A small image captioner, trained from scratch: encoder norm layernorm_no_bias.
Rows from block 3 of the text decoder, named by matrix and row number. Rows with one number belong to one attention dimension. Each number is 128 + 24 x the weight over its row's rms, rounded and kept within 0 to 255. All counts start at 0. Numbers have three digits each.
# q: attention query, key and value (stacked) (decoder.blocks.3.attn.qkv.weight, 768x256, the q third), inputs 64-127
# k: attention query, key and value (stacked) (decoder.blocks.3.attn.qkv.weight, 768x256, the k third), inputs 64-127
q.192:152138130125101122161158115111137152126131117110130205110107131196118134130120124121136088139174116079120125080104150135129127092158112161148168195110115134156137169136096139112105095153144102
q.193:139115131150117169129124107127125105112203133098179135130114133106145163149096094110122124126142161122100112132135094090113138157126133109111188155117129118146160100128129149115133166207115109
q.194:123108152169159104133136109128127163125156116122152122125130135178133140120147143089131147109113135144138119109125127111135144124128121077077137097143104065196093126089145144096135160098151129
q.195:117111081140047140139132126147100138083111124125099146136117146143157164189159095124164128140127123140105132125080118137139161178132123123119131152101169123102133127117104109158068191125147097
q.196:093123108138124120122145117120118177139125167138134081125123112139114130154120122125152114141125131087144134115087074149132108128098164163139168096143142128086122121122136138123183160108126131
q.197:189047152106104084141137113187124145099130097177115117130133146112129152122123121174130150110141138149135083164197111140128092168130130172129130068086093138126137089112127107157145111128110142
q.198:118169160132148158123131149149134091084135126145060161134119125142151143094172125139158148127134187136158153108122129118125129120140095136153126071083114116126131122113092122186113130126168118
q.199:149139126127151094092104134158145125104126154142127128152139086147075140130097127134131109123112101127092086104086121113145162145111121138126139130168138137140126083126120097166128132180164140
q.200:163075134177127136198071140147138126110113121124096126153084178101084116133081138100136125133134167094104168137129104165156111133138110163137143129158149125118144139128159151157187132125137156
q.201:113130095154165128100115124121108116069122155117128121189132103137135126137129168171155142106039136172134150106126118133099114129075109131129142138126121139116133152112061132129153116155134100
q.202:089128132146152164135103155076154098133137118152113132114103089113135104128128149075125128118163130125142137194145139125128142112085125131122109132105160130113144108063117136130131110108146124
q.203:113140140090153176131141110099144107157136112124134111156132169105091137127123175147090151106148128118135144124152142145140126127145127163090139181112126117084108121112161138126165129103117127
q.204:111119103126158107140157134156101101123160119126136124115127111118137101131114111124111114073135213078081115101120130118186106145102122114148128131116133106127116162140168137079144093122224115
q.205:129133089146117127137127121091119086111093140112124109119139116138180102135171111140113138086133141133138131129155111142139139136134128125129116121129158105109090095158166122127123137130118140
q.206:124126123099132107112124100109123141139122123129127146138148129124117142139121130142138125132101147099117146136096121153161131158131105125123118200131126129124131111139092137133125109126133141
q.207:120107123119160062131150137143108127156130101133095139132101120173109121138111118132150112183121125188180133157109110155188116096118150150116123099115191133101142117125129144125174138126116179
q.208:122140130128069112144187126132120135131159107117105112130066071161100105111126081141115125146132144093132134126124158117121159153151166133115116183119119126127130117139187157150099152142116153
q.209:125141107110151104106111145139148112138096159106110139144087137114195125135126110179110172127120108148093110131113183147128135117125123127139106125124148083149123165179124127147120138107152077
q.210:114141115119105121125117158146125135096129088115118099137133141152177121132102150117166099179102141135125094164147130094154126124089187075134161162127129114092100097111127151144150108139126139
q.211:100164132123145106135137104124149142125142128128144128082137174114133114186126134153103138120152130117138098146135115106144151125126161116127128118185126113143148121114124137085061126141088125
q.212:125145118124145160134119128139122178108161165157142102140134148123159123117140144132120098156136134103129077162102208119125129098150128149135091115119157122126087131121159119118113122066093168
q.213:136138164172133100161135125116127157090098124091126133143135124124140124149097132107138176127142131108202157118125118106140147120084095121109115130131131102153104126126135147148134176181099175
q.214:132119102122097094133117160189128130131128149100086127115112112129120117170125077111130105127158175155134131119127129143100101167101111096105124134123141123120140110189103173153143128127168144
q.215:110144124091149119122128151130116113142097151109087183173141132133064137126167114147122118168151141135106104111122129174108112123119167124144127147131140125177125130149156139171153085104081170
q.216:130106145129145123118154134092141129134103134123150130151146098114125129183130123125124115128115128130118158081072139108091134121130139118102122108091116086134119137126162116139177123152128187
q.217:154129123117075139105124076129143149128149189091134128122174138126162109180117103129112115096165143108092136144181159160125130133140124128144123134098084148137128128126101128138125140160100125
q.218:126121133137104091081142107128134124137153155173147140153126150117127111153130119144151182178128153160114136118122124166118136148144124127125106133101090122086165122111106136144179184130126112
q.219:115086127097105083143138129126110138122122126123095124127084111128175119125150109115111121101113101124123138167117117123105120166135122095131175073139176117086123127149112146108169104142140128
q.220:166115162138129135115133083086133115187135123127167127150171149100078146148105135134110116129132152110087165091099100126125132105154128125146106148086103123093137126120123123142133115123141123
q.221:130133119126141082112152130126124139086165128130097105140138153110130180129102159157134193098095113099131120138131146125139095162115137125164123070119175124125112081101171158145109128130098123
q.222:115144091141088110119126175129123099118070142111189137100118127148139127119124128123072099149178150134161123150092140137127178123120125148121137149141160121172120112069138134131161116104130108
q.223:137092125144088117090103093142083126107092139122124093124124100113176119090114122114135110161135120147142163142084097130121100147129151155132165127124119092112141148137132118098139102100108103
q.224:126115141092117131137096177102161101156146119133134117139178138153162114125051127122155114099126140127125136132095126170126099123135103120143138115079133175143114114168171146138139157123129138
q.225:115164135177101150110113160109138133136165124111128129086143111137121131142121107106068105162110139108163070114159077127134135154125135160140082119128102165126136105128121141124160196125096074
q.226:140135113123132130157114117124127117078152093113105116149168116120136134100125162137156161147139143124128132096128075128131117082152097104110124120136131131189150118129140130158150122090123125
q.227:079139113120177126127122151114150143161155105133105083134127145127164131143127099130100115114105098098152108151041085135123126116159130122125094120120135101089164136138103121101121173102073080
q.228:133133086154118120211143136173099176145105126108111102124127180151091103160135160144101147137128115114139152164071066126146141118100134137130149135128152087116140155142126112164134170142128125
q.229:133143121095140119097121135131180110099127116172126122182163113090086092128121118148173091131119144092098125140101178132078142131092112080133142112146109160159143123107132134110146118064083086
q.230:097082223119081135121132120130163141150168088127114153151169176128138090073132129139137116120133133101166134127130109071134150146086115115104124178140135139108102105084117122102151185083096113
q.231:131129122133117126126131142118128147145122129176136078142118128138158124142111105122106146139116138123117190154098091123168192110137102125161094103135117137140107135130072132129126130099146112
q.232:175145181129135132156145125120126135078128130124117182180137124115124132124154154118173120123124126166149127094139129159174136127134087180125121140106128136134141114136128153134094103125129095
q.233:112124141089135127136125134168122105126098166101166104112168076116157122109173092129155125118167130147133142119136147109130127136128065114104102148138095125126034123110105134145145124132132140
q.234:140167121178133099096110120132086093139119108124126128134158115168162087124121128126137121100137153126145114124121133124112116189157078096148123119150141108130128137098112121144161093132125131
q.235:123122128111125127132110111134137130193126124126099099108133100122152151121127153151120119130161171107138145131105159122108140112125138153173131078096081132136132132164113133126135139133169123
q.236:151147126146138095137130122159147091170141115121119118124125156118145156078131098088151133124142184125137158138114144129179123129108158134142143125135094118111102104186143119106140143142136119
q.237:156102130129065157086101120119116122132099130120130068112128115141119118134114106137104129125083121122111126119123156139128085105133128093120139174178108116125141125098195109136124134173150129
q.238:112128152157109192160111148147132086132122139147175120137129155131141119142082117170155180148076149136101129119106123137123153122108132129151093156081125143093137125135133127118153093117145185
k.192:145129130079151122149150091119135101136209115118143124151112127132159142139123123097132167193082123123096137120126129121129113140071130109130127124118175199113073120156148119141162141145139137
k.193:124163105128143089124175122115156131103193109094115115141135147088129126139096170111139146156172114127114098133125133126117148126126128110141163147134128120091127113128171103113134141115181142
k.194:112134129092130147125138095095096121126101107127115134135125141115113116125145115100138148148087124136125104142155145138125149123127141122124112135125093097133090126130147083146150106092109141
k.195:102177121132161118104156105111129108154071128122126127146139113136083128087105127123098151134113158096122162126128129126080142120110145089112127122101126097162132131117113157083112157101142117
k.196:151164156085130121144114123127124151132150136123126142173094162128128113162038133082162124132145173118115127131114127138151183100128115111101141154114098103118138109122088149125142134136135140
k.197:096155133064148108148130118154125126077165150096112130096123131108100131120109120126138138120113160155120136145112129146149129124118086135109144100119109124136143130112181180095114108123130169
k.198:131152106118148088151120112114145135141125128092126160099086172066170126172110135075113201127113123158126121147144126119128149157145108095131165179076088112136131105123125109125143135124168126
k.199:131179134090128112183148112133139127119141063098121127151109125114144109102114154098115089180134127140092173121132161100131105107162148074136136129107134134121127118080176087134109132180119186
k.200:153144137103091118120103148128096130094140111127114133125117151083132120110105134172120122163096105127116154130135122136108116151115144174121119088130130105116112125164135121207158067132165136
k.201:117119150122127114118136163134134116134135097151133126143118165117092126097095110154117126094132126107128190129171120134174164093188165129119118155155099112176157120103112138123111075134128105
k.202:112154150069117099174100156164110106124138115145109178127108103129109144124132129139159142128139075147109110132080131119117122152129120128136131108131130138143117136129155114185091122132100088
k.203:155126102145138122095105115118095131112182127140115104142111126122102124121138124175119116129127140134136142143123139121163126166082126136137135131131120142146108107134170127191140141128150205
k.204:149128130122096140133101147120136143113103166089107099123157112140146135152116125096101140110087133110092140139124146143134090151142124125142129125112140109099165118117106128112110133137136147
k.205:160125127145143129126110107160139129125123172142100118168115110130132135135172119137152093112156127088140161207130109132084101159194127127125155103160117100080141138119134135121109132143139111
k.206:131128110128125096136130164090127097126106116106132126129114165124166110154110120159117108108156188130129169157096155113124122150130137109105139129132112167127117072139128130100149134109126126
k.207:122131128172151133113046106137087106074102152123142135159150123121113128119090112129144115116123152133171139130117129104132157083145113120135118156116147118143098125081118151132133116133130092
k.208:178150155175140159130127128145122130129110182121128129125146103147151131154149123170140112134077133126123109057145158123114089138148162126124087090177164125143160125189128138163095132081147125
k.209:136134107111130163184125100101102101103137093130137134152135165110109134124124114132121125110076161131125106172135152119093144115121125096125128166086130142096093135112155137091189129168119126
k.210:091157084165124104132119190134122131129130120106120141104109133144121086127111107134172122155137122132103099082132141125183159112123128160146107155149173134133124100132143100115128114115107179
k.211:137100149118110133106133135120123127105132101096119122128127139136146073128164124122095144127114093097128089128138126134127133110142112108112137116143162128073121175128197124121130132114129134
k.212:120163132141154120128128109131105108112205116122146123128100104192128107118137110126140146111130128165095125109102091157119124164142139144131139123108161183114081106141163124141152144150134104
k.213:072138165119134112138081140153171107136175154142101152121111169145114134168109129167142133162133090078128115156140145135096123123122144089120131123168115124110127098133087067136127139136087169
k.214:147122115141148095157150129130137111189128148138120132133130134105084125160147127170138097094114165137134105109127124098132105100141147141146117124138135136121156144107107121115159118121138128
k.215:123118112124159122152118139114157133153116099125137114116135192124105156128135116139118094119111161120110116141085134124110117145106135135067133089199133128116075166148047171135144120162103157
k.216:132135152140098102104140122142071115125115141087139108079164126144127149150171146134069128141144142133127132142115110165133119142141129137135146126133085155156170080115094127166156141133137107
k.217:136126137131127136142172096102135145129191114127096150122136124133082148147110138132157145120088125124087118130115111125136113097090129109104164118135103106125148111080124145077121146141135126
k.218:128142053141193109128131098113122110131167183135137121127122119129097123128131104110137136116135175119163146113128157112111185105119119109106137162068089143174144115116124135123120136136120119
k.219:135105167127140140090125110135102173125087153115124160131144137139114155126123119099129091146127102130143125127136097145129111161130077143097160087124124122127121180111111150138142105129145077
k.220:153120109140116129095109127120133152132175166141201095173138128094134113152148112165145106123069126107154155121116124124145149127112159126151113148171145129122135108143118166128126130135129126
k.221:127108122140120132089109145133152140080121151165116099194142085129175123114112130147154129125133104140126126173124105135128136132112128120120128113131136112120122132077120121131124146126113165
k.222:123137162084129132116126111146133169105129137127098133118121112094145092147174124118128172144129099129124144113135127122137080086132072133088163127159121147053098132151141136118116104121090076
k.223:064147106137135134157164134168136095208062136141121146138072134115144083073133128140119178083130113159126096084151138128188140090146146142149118151150112138127137150170142102154097087090117118
k.224:123113129149146131083112133125200102172119143136131136132104127097127154125131113095149152101131101156134125152105102129101203092174121133129126121146108115084103166130144142134120122141141110
k.225:158127110097105107139141150135127123147160128120116093086123101190097081080138126074070087135186121151136105144159138094127104135082123129124102152146125158098135134163071144127102133132145134
k.226:142157104098132143087184063154130121142155114116127127118116176118122135158101131187128124123155139131123135133114141104125142148142140129079114157172134135164111091128100124180129075122124139
k.227:090146085121103106123116151123125131131141130144127125107144146129109106149169128118169128133146096158139104179178191121111120140119120142093095130150126178134102146165116134170128122123139134
k.228:122133107133123134152109131151094098052127119130134165136121116172119152096156103165084127093146145136095105130156152143093121086084103135141093111150143181146144121171142131133140084118121157
k.229:146217123117162097128124077080122098136162130116112190175145146140128054132139119134124130181129110097147118121140127116147135128116181152093176151111130094127099117144116161109125133120136129
k.230:141142126147139172121149119133167132131114128099119130132165126133135103125134110132109085163127131129137129184145116127070148133133122124134163140141146127098132151139098155158129064143129126
k.231:155086171121170126124122097105112149175086132141137152117119151110120113098163133148131153125129107109129104126192110132121115122086146125134126096181117150131134156094102145177137155152127210
k.232:103092127147123140132127103126144151123111126117135097110119112117120147143130097148122095215164094161096157130118088111124144102113115147131143175124103119097134124075182100051156158080110118
k.233:111121167154103152163130093137148149118112105109177129121144111108154100141117090117172117127080127131150126148138119149145127124145126140112147133138144162138109133132120124114095140126129126
k.234:153115134114140099101124128121150150148136112165145153136126098131116099141104152185133139123111123106156153112125128126133130131099139137130123102121141129128127101132119077129147149123142162
k.235:154147119116101122147133133144136109117160127087133092126152129168143122132101103126127152096163105150148147137115125157134124130170124149042131123166149130166129133160135127116098106181138113
k.236:130146086118148104129121136128123148127098141111101104143124090100155141139127135163107101123092104141128097108141092151074122140118126120130134129128148144091157136154124149110127122135130142
k.237:160127121152159142127132146150116146126127157134109083132131134103179123125130160181149161118075128155145102142138093144109154175136123151138067109065125111091125121161113115145140089121106111
k.238:133106098115155151120127152131138089104102117165105123113112137147109131185128108120067106100162117086126111113123171140159051126166186103118183111131115150094116145148122156110128075187110132